python train.py --crop_scale_min=0.8 --translate=0.12 --cutout=0.25 --text_encoder_causal=false --text_encoder_width=128 --text_encoder_norm_position="pre" --text_encoder_head_dim=64 --text_encoder_inner_norm=false --lr=0.0037
Rows from block 6 of the image encoder, named by matrix and row number. Each number is 128 + 32 x the weight over its row's rms, rounded and kept within 0 to 255. All counts start at 0. Numbers have three digits each. After the name is the row's rms in percent of the matrix's.
# conv: 3x3 conv (encoder.blocks.6.conv.weight, 256x256x3x3), inputs 240-249, a 3x3 kernel for each
conv.60 101:110067118149141101137166117104116069092150164135131150150118113157108149135089121107121125169140083081161119202111175099097126140111171125200135118101116107142099203152142128162105123132078207220197119131213054072078124170097166132105110170133135088074153134175112155147
conv.61 106:124134140112160054145148147161116108136114048119131160173123134152055129115129132098140096187168105145162108217208130088084078147139094175136126132119109105162126129179180142128108149154134153127211060094105137072119129096099068139210132103172108058079095156157106161119
conv.62 104:161148140087099089089192122104092116104145088121097073070078097049086106156163137125126092113162130090142132163057182103144100131125114160112098119156137169103131099148170135077083098124136093132142162141127104172140148121121116135125138128148120142104087090097100205137
conv.63 101:100124147133129151131149140101099081136121063153157142184112117086066160200185139102111117156152075094127124049114105076087168120173115159155108084145155150145140104119106100174142058173156138169164124133085089090110173135128109190126136098125103160078124088166126125091
conv.64 103:155090117137122134125118166083137119095138148109133162182112121093099155148118112155116146135072069111171130137081186191115098126102105172110148117144091081150204108131088087179114154075088131125159142135062159101143100152107105118090142091126094159118091115165131099187
conv.65 109:123179102109166114136134139108114143119122131125138131134138117100177130177160066079122126169106148186087139064100137094168077131137123146148083137163118161087091120140137159162186111152131073103122169100172128142158116170143145076081184107140104068159154064147080172187
conv.66 108:130157110119169107122118169061126169133120110099156103095161157133108108145128160085174097100159071148111136103165129093118161155121115112148190157094091139115137114134080039103168211146155131117141122140095190146122115091134175090123115157111144113151137152152123158159
conv.67 090:075157092110103113138151128134160161127181114147147155140164153127114141144123176111120133086044141135109120100153107155158172084111076128109116087181109224139159159089162136144129113094197169082173141113093106182108136184036145103153130111122150120113161147115079157094
conv.68 099:102103152111092148149124187081079162124086143146106125125141132126147092121135124126110113108108115123218134178144134094144188120073103193143078149082165167128105054099132132108080139109110142109208146123171148077068125157139101097144101077135153048120179066180142093124
conv.69 100:125102100125095177183097158109059163109040150129136120157171147159078085121128186164115135130118151155163160141060153152138097176120139157084109103150173122174116125091124084123133108087162109161115108126176154107139108115148132135110139179163092115111116094196115100140
conv.70 101:136152164159158091137092145158142171141157071108108144160171095049104151128159116156091100094111150164131090089148102193132124109180149104107133159102067145164155096149094135149092055108122096127152154150096173046135117127141122124123139143176155148114168069131086181132
conv.71 092:111133155108115116071105118129137142200075103110128105072093106065133095105072120156108135093151107114150165084145123122077187082127142118102175132120130125186125176108116171161223129115073109103146156127103139160112134075135096181139120147118117138120148162118139116181
conv.72 098:106147168150134145180101114173120115135158113149150095182140140135125135127147195211122116148209117138160073113182196062099212148089218123125105136143112138132122095123162122127142120102116193103192103109126171108142074164123076148164168089154149162238131141064122102112
conv.73 101:119155135148111169085197098112103166139148109167191107089138124126167156165096157119142098086114101143069119196133115107131091131118135143109107168179104115162130091138131124154161109093075131063072159142140109126135111144117174128029175144049111167078131137094103086106
conv.74 094:091146125088108091149087157122140116119127112193156160074121103153119101063123085098129120087124144160142109163092124161135121094099102120074122052088158169124126144125102109112093184120123118115182146139077178165160133128145103143116129106141135168112119184135080105137
conv.75 096:171138122204150120116130123198164092150170111157143176104147120103163132173106112117145136089103154146121123121109143166113102136117116124103141114146125125149159108154157162107110107146139091036146113119117132145096109142145177128103148089163126141096213196107191119119
conv.76 101:116180151080153111108138187093128075108136050125092123148153147154167118126185160150155133175095152108107136089102142109156200140104113094115108125158079082118139128067138111129103189117139124134119188159223232093232117148111155104094117112147128180166149076103121104164
conv.77 098:092096161098187108145162179102103154141070125114127101137167122095121102166169127174129140087135165123096092139126116095104128072096107128143140090206145121135136116098154108069145142218187128106147139113140118121109121194183164129064095157162152156096127082170154108088
conv.78 096:115134150122165160077120127089101145080100113139098152138102123067122130160170176134131105137103119255124109157074104134143126128129121117207158194188053151159182130081114152133092115152089091121114076141164143082124130091153139019151114112128127095197139159159152145126
conv.79 093:081133138189116124178145111126103152122117097117107099138156132119107140192115115128093138130124148097096126067188143109120122131132142103011123126160172194108156070107179081099110136096156095104118121116180117174113122135123107145118131168132108142142105104165141203121
conv.80 084:163107110157175163088120101165117184070105129081142089169103146105165160078118113141147100115123113034132135131103132171140130087128091166193213115109186115094111158151096146167163151129131148102111138164112081128141138113151120086127120079130089071153133101067146167129
conv.81 094:120111076119119086135139164151144170144132117118152153134160158109090141129044171127112155154138201086090127164164124115232177132066115111137133122118119093106153141084092176112110106101168139094151087098167142152156070093114125150133174125117134080113117091182144146106
conv.82 101:141158113145083194129104086099143080176120101180104101074110142105199174154113122098168116094175129179173076103163236099092166154091123166107156152139130099153107123116053189174159142146204130111115116064179131110161131151081183104144150112144168039190133106205103127103
conv.83 099:115137113092039116146083125084147121097134138085123150078143133169140115183161081121102110168101144131080115128132142187131113160167095125094107151111099062142069138107080141102111106116107099106105093149109085135182102165195124111095171151134092131131134219096127149133
conv.84 106:131130146123120131144157127078128193122131154110079104127129131124098105105114131132128148052076109138096103061137139084033161089089072152083081152100088117169153174105128114140114070133144159116120173117148073106152119104144141171123156063133145100124106121110091123231
conv.85 106:168099138162095129079126063094149081136132143137070120091128134124116157140143169105122127146191181107057113157149104123096139096127134163129074109097116142099188109117156155095097131221193033087112173144113154112133087114140130156138110195106182160201151047111136129118
conv.86 094:095121118160073109208136119142166098125120111135095148096124114113171128026119102150142149105105133145101152123126087159194078093184108119142118129176126148157176147141127145101081079147122124191124170045174101146115142073123140092098148099183117145137163170140112122135
conv.87 094:103135138139115155125144092106113130114112098117132121051099179096143092142116093076154178131046141118120079076088104105127141067135115137123138215135137111195105114142140140113098152086150117137171133138143124145178194082157085121117125105134128144112130142121091131157
conv.88 096:084104094131095054184127140182119065149159119162114157158166112104133130109091140118087131125116093151142119122103111155129114145138097106121117139128134129140108121125106129197175102106125182099083164135181113150092098097115099141093115115137127096077159148160095152106
conv.89 109:125150099160102122103140134057145045122117142188085184113097110174099128126134151047149128127213126102107102085156114219158176149097136142108113120194137158115122171091124141193200116196202119098040141210234185191193111103169182068128150137121136116133109195189154076056
conv.90 101:097089141099148196094094107115123117136139071111098132120153144122098117158174156140123113113107148125168188104132150150109149151090147156141070108164187099148107092141110119133140157130128139099071165128072112143122092074110131118075182155087098096084088090125156103103
conv.91 090:153162112132150143140070114106141129077158116105111120063148098165141106133093139151077129148131108125133134162100179158135150143115095118224073125156094139099144088160063163142103118147132113085178092168123086152061115139113133075114140120155129173155147105093110167142
conv.92 098:152069120079205186103105145110100124101094214159149200142144128057151165092100115130079133099149100157114113163118109126152125142128125107126129154104152091107112144158130185136086086114164107111113127156141141149137145149198114212075148191113135076151109156141100131112
conv.93 090:151142131167126135155142122141106119168115097174083129089153174154137163068149186111213192082134164073151184100141183138104152116128155082075152126180133100158119126096100094119120145126138115110113155124132114184138151085148123126135091163119159097135115112127148110092
conv.94 095:098112130125146161130119123121084111155155153140121115087122143164129082128124120101145138168134146130214049084163174111119150116118080113144145125164132157127131103113180143098102137094086130140127162145127107141163119133111009124125096130165126132123142079127149102103
conv.95 091:179175151100154170159084122143103082104114068123145116095140133140086126099150105062160145154142135142150159067063069157121133133107122149069110239145094128156115122108088136139108051067103096140065114118121167115135117104164129117101096139137117155074099126142121072103
conv.96 108:179098083097118094130121139132126103117146092113077149166147095164123091118131122134184163255213114170066103097128134118094079187104151133126134109089165134153120148131110152072155101153155111104164064159118198120079078067108076077224116148158073098069110087095142108075
conv.97 097:064130123150152108084108162084222102146098067197069140135164137166127101111143131135121148127132143108130118135128186152097103180141124124132125137156124168084153097119120161142101131110177045122101185140110085182080126100106234177064178226102065149117081171148103181094
conv.98 098:128142255102023143097149125117078137163152084157141219120147119078099162132119187140127101134124064090160123067097119167164128100144130201117086100118126128092175138164139087150167159096115176143081125079191150193132112135150153196057100146106157185135136104111155101156
conv.99 103:119126135144093148146079141095088170106131178128104128119131127137130124112111112165148141146119096074178100156090102132082181103096141166087131081147157123143090144112117110148090142094131134132101104165171097149139098133117116162125133062158123158152179080141127090103
conv.100 106:097169117129123155097071053138069203127089077147173101111171166125164133098146103171137146110126104114222121139203169063203138130062162088124101116108134139120133116129082123163160122140115134078051112161213158070140130091132146116131124156165167073192103119148116134141
conv.101 107:133079066158120093130169149109159151116143160103139100194175171174095192103087115112118088084218095093129114160118115136164140146109127121135080133174087079138182175174124090083060118124124141147092181090119123140080117124078086150128099124138161132155111105147080132120
conv.102 087:146138167155189085115127113165082089119094100091165102117106151142128122076186202163103118083132144163122053139110110126148156105137105139131114069125124218137133105133144141099182110049109113136131155119132139101127125132143155155111131127127144146185114170143125150128
conv.103 100:133191137160167160101099041128151157149164156166155144148130140148114139165116145103141169115170093112133162199139141080098107111112122124164108127065139129103093127191178151132079118093124111129127095086122170106031131124130089118077133104143130160245119114066151169146
conv.104 112:161130095040094148171174115100124127139099123111098114117094113113127152103153129110139160172083151101187146201150135103158169085137134123163189128105140132158163135158079163118149119138143198185096093173177174132090120137116131154116125124144129113156088068053154200136
conv.105 094:116092134165108116129119123081101163081122077142135149204188129089204156131066155104212130071061102144137109082159132118150095142101134159120147141129086114125124126122134164214146161150189122088136128137095134177141141137157149115115100126093154118070135074099152143190
conv.106 103:126164198111141060186165096103132105174117089120117110084126075176175109096114089106109095157137153097095122202126141132137090058123109161120194075146066126148158109139110158152135129113212086105056143106210132136152129107107156103131128137152171223166143119123084125058
conv.107 096:145112098119120157102170143077123137144152143128107140162097113163137113142128116179117145106172135115114134091100121163150103150122155103147130117083126093128103079089094083144106128133147160179091115084138160081097099095097175084103151133099093082098186151154172187144
conv.108 093:208097079113107117128103121088120184121103151125109120108156093121160122150158155168160097162116085118104166135096131143166140164127148069070200074042223170079076094099080115094147084105165103158090105141089127061121133133104135127115092130104130155139127161081125067195
conv.109 109:066094166069078123180198108103181132178090113186124087099123111232145094123080131149095125119149136090136168081148146145150107104089122158090124111079109148172170115153117151107142059079108170104097071168148135137138121148138106139105140061152128161122217130168087181108
conv.110 109:142077149187139090120116137162137117116151115091088115133113129148108147123147093162070147086114157111131139173067135143161103156090100089142156123139082157088133079151134127170118133179116135090083090135162093209092106210157079091104113181117137214240108223082118082074
conv.111 103:113144055169117136103114111111229145130126172100138112113142120146116147113147121096145118133073117175051091255128101190183115121139143111125138116038169091126114132162092128169126061100133151096148094121080132104174117158208107160167066108115136131112113180219131180112
conv.112 092:128108118080126111113095197109174055100147100104156119139143114194099083101154131138245117143099116181114097096173170133108120140129105083133153191080143146207123128116169093125140089065156127126176132117194103123106162091087153097093106169141134147079122148110134098127
conv.113 107:158126162136130127082054100119189130108084098137111165090132172166145156148159149108084129135116136153082146184123073108134097151176111150136134131131161114134171130124118167101186154070168111106152135207127145125123117086122114137109117066177193063106085148070187117091
conv.114 097:188133114109147158120090147112110156140128170159201146185135096196198087118158148157116143175118114151118142172158123091161103158128122073086108128024113140135138135078087114135097090128156155097095078162140136138116117175071131153092091153152107158164098145122142123145
conv.115 092:122117185149105140210117107106157146181139093160115123207112110153125109120153117106132150096060099143083127099167081119156116128152080072067139161082126142134136115122120128094117190129159124127124175124074091135127143120135108135156140131054132187119144135131125141099
conv.116 092:109157120149065049163152098125123124125115101167158092163149086143144151142166109094185148183139117144111156123169168109136133105109152153177090135122040146152091170138131078133137088111120111104130122097126108133119093118101109173153090200104137134102116115223116112146
conv.117 090:137116125122164162125139184119121089143133142140082124158145168150111115159141164142116128065114111161087149130104134160154104088139137093156134112140163104136151088134097145176145124148137142091126101067092097117122173184121113198144166135164138119033133136117108103159
conv.118 102:102123166132134160097114103111110159123137085157138115151157122125106145121133133166179103043111142115115138138255143050163145118126127141112113116081104138156118131121121125206091177194089060049170151038069130157133102189063133041113209057155151194015112112134079146135
conv.119 092:111119098135078101090129194112089131123169162150145125112075118125115144164140092064140175146154084110060126141111131202092084122142106141133125157142084069053141147102200121108124098136173155110231151146090128120118180091098082171176115135099116106121135150072195140104
conv.120 101:087126121098159092124161133125103073134169137144125194131092138102188191134102165133200111135078147230052087148178127207122186140120119181113104118056106121136095125163110127142144144169158063111203090144107158152123107168141132108117135063103114188158156098153102125174
conv.121 101:149133188118118118078123104057134154169097145139112107089159140164106117116197120120082117135178123158131136100153139147139138086117122247123192102152127155101101182144109146085104093173113036216137191075121120120103141125144154073132121173130135205173121136131142152122
conv.122 098:071125123205156139139115137135168164076095123171159095115152127128138187142089127110133127082107103161099118108165085085124155148116149118129136133078149131137084142107104150160114156154125163150084090123200090109130140120116175119095190139065104089151127131099146147108
conv.123 098:132111121109102101120132138119142136114100117187097074088140121151150164050109129085103136163141131060146133126142136136091073112138154130108124128132103177114155127107134137119088124146091143195140073148097145106115108106069145136068165097120067146123125140197130174111
conv.124 101:113109094098161143098156137175119101177153143145106086069118118103135082196129122083130121184100154138090169100080130171130080075099121157115099110109132173141134144129143201160174088149106149173130159095137102125121129150113110104160142089101184178128143093131141157112
conv.125 101:103138107149182115109146154075186179099197196133127117059142127148091128152100051132146120096045138130129155147129102117104139175105120128160093161168137143133168182199141125112129133123176083205133135100097102163053104136255100007094147076121174115095115146217127135120
conv.126 107:122107123170126070094126183100120075105137108079119148135113123133183140111110126107083160146142127059092188073152184127082164151137090114108106159140139126088255105115144116150194079114130077184154143123142129128140098135116169110125114119093147126125120093072132138146
conv.127 100:120140123138118112161089112170125152168119103065123134164158143120091161167130107137118109128142142134128126130120169120127132065084145152084118198086152191115121106148155107129140076091088116105103085122099111117103120107143121114154083116069156078132235161087226111089
conv.128 112:112080064169091107109178163139088160088221115076123098136134169167173149085137163159136112137102157083146127107122111091149149173168155097056066177112101146152138123115115077073120121131138098170097148113134074158122139142130157096172138123107121165130132100196105167095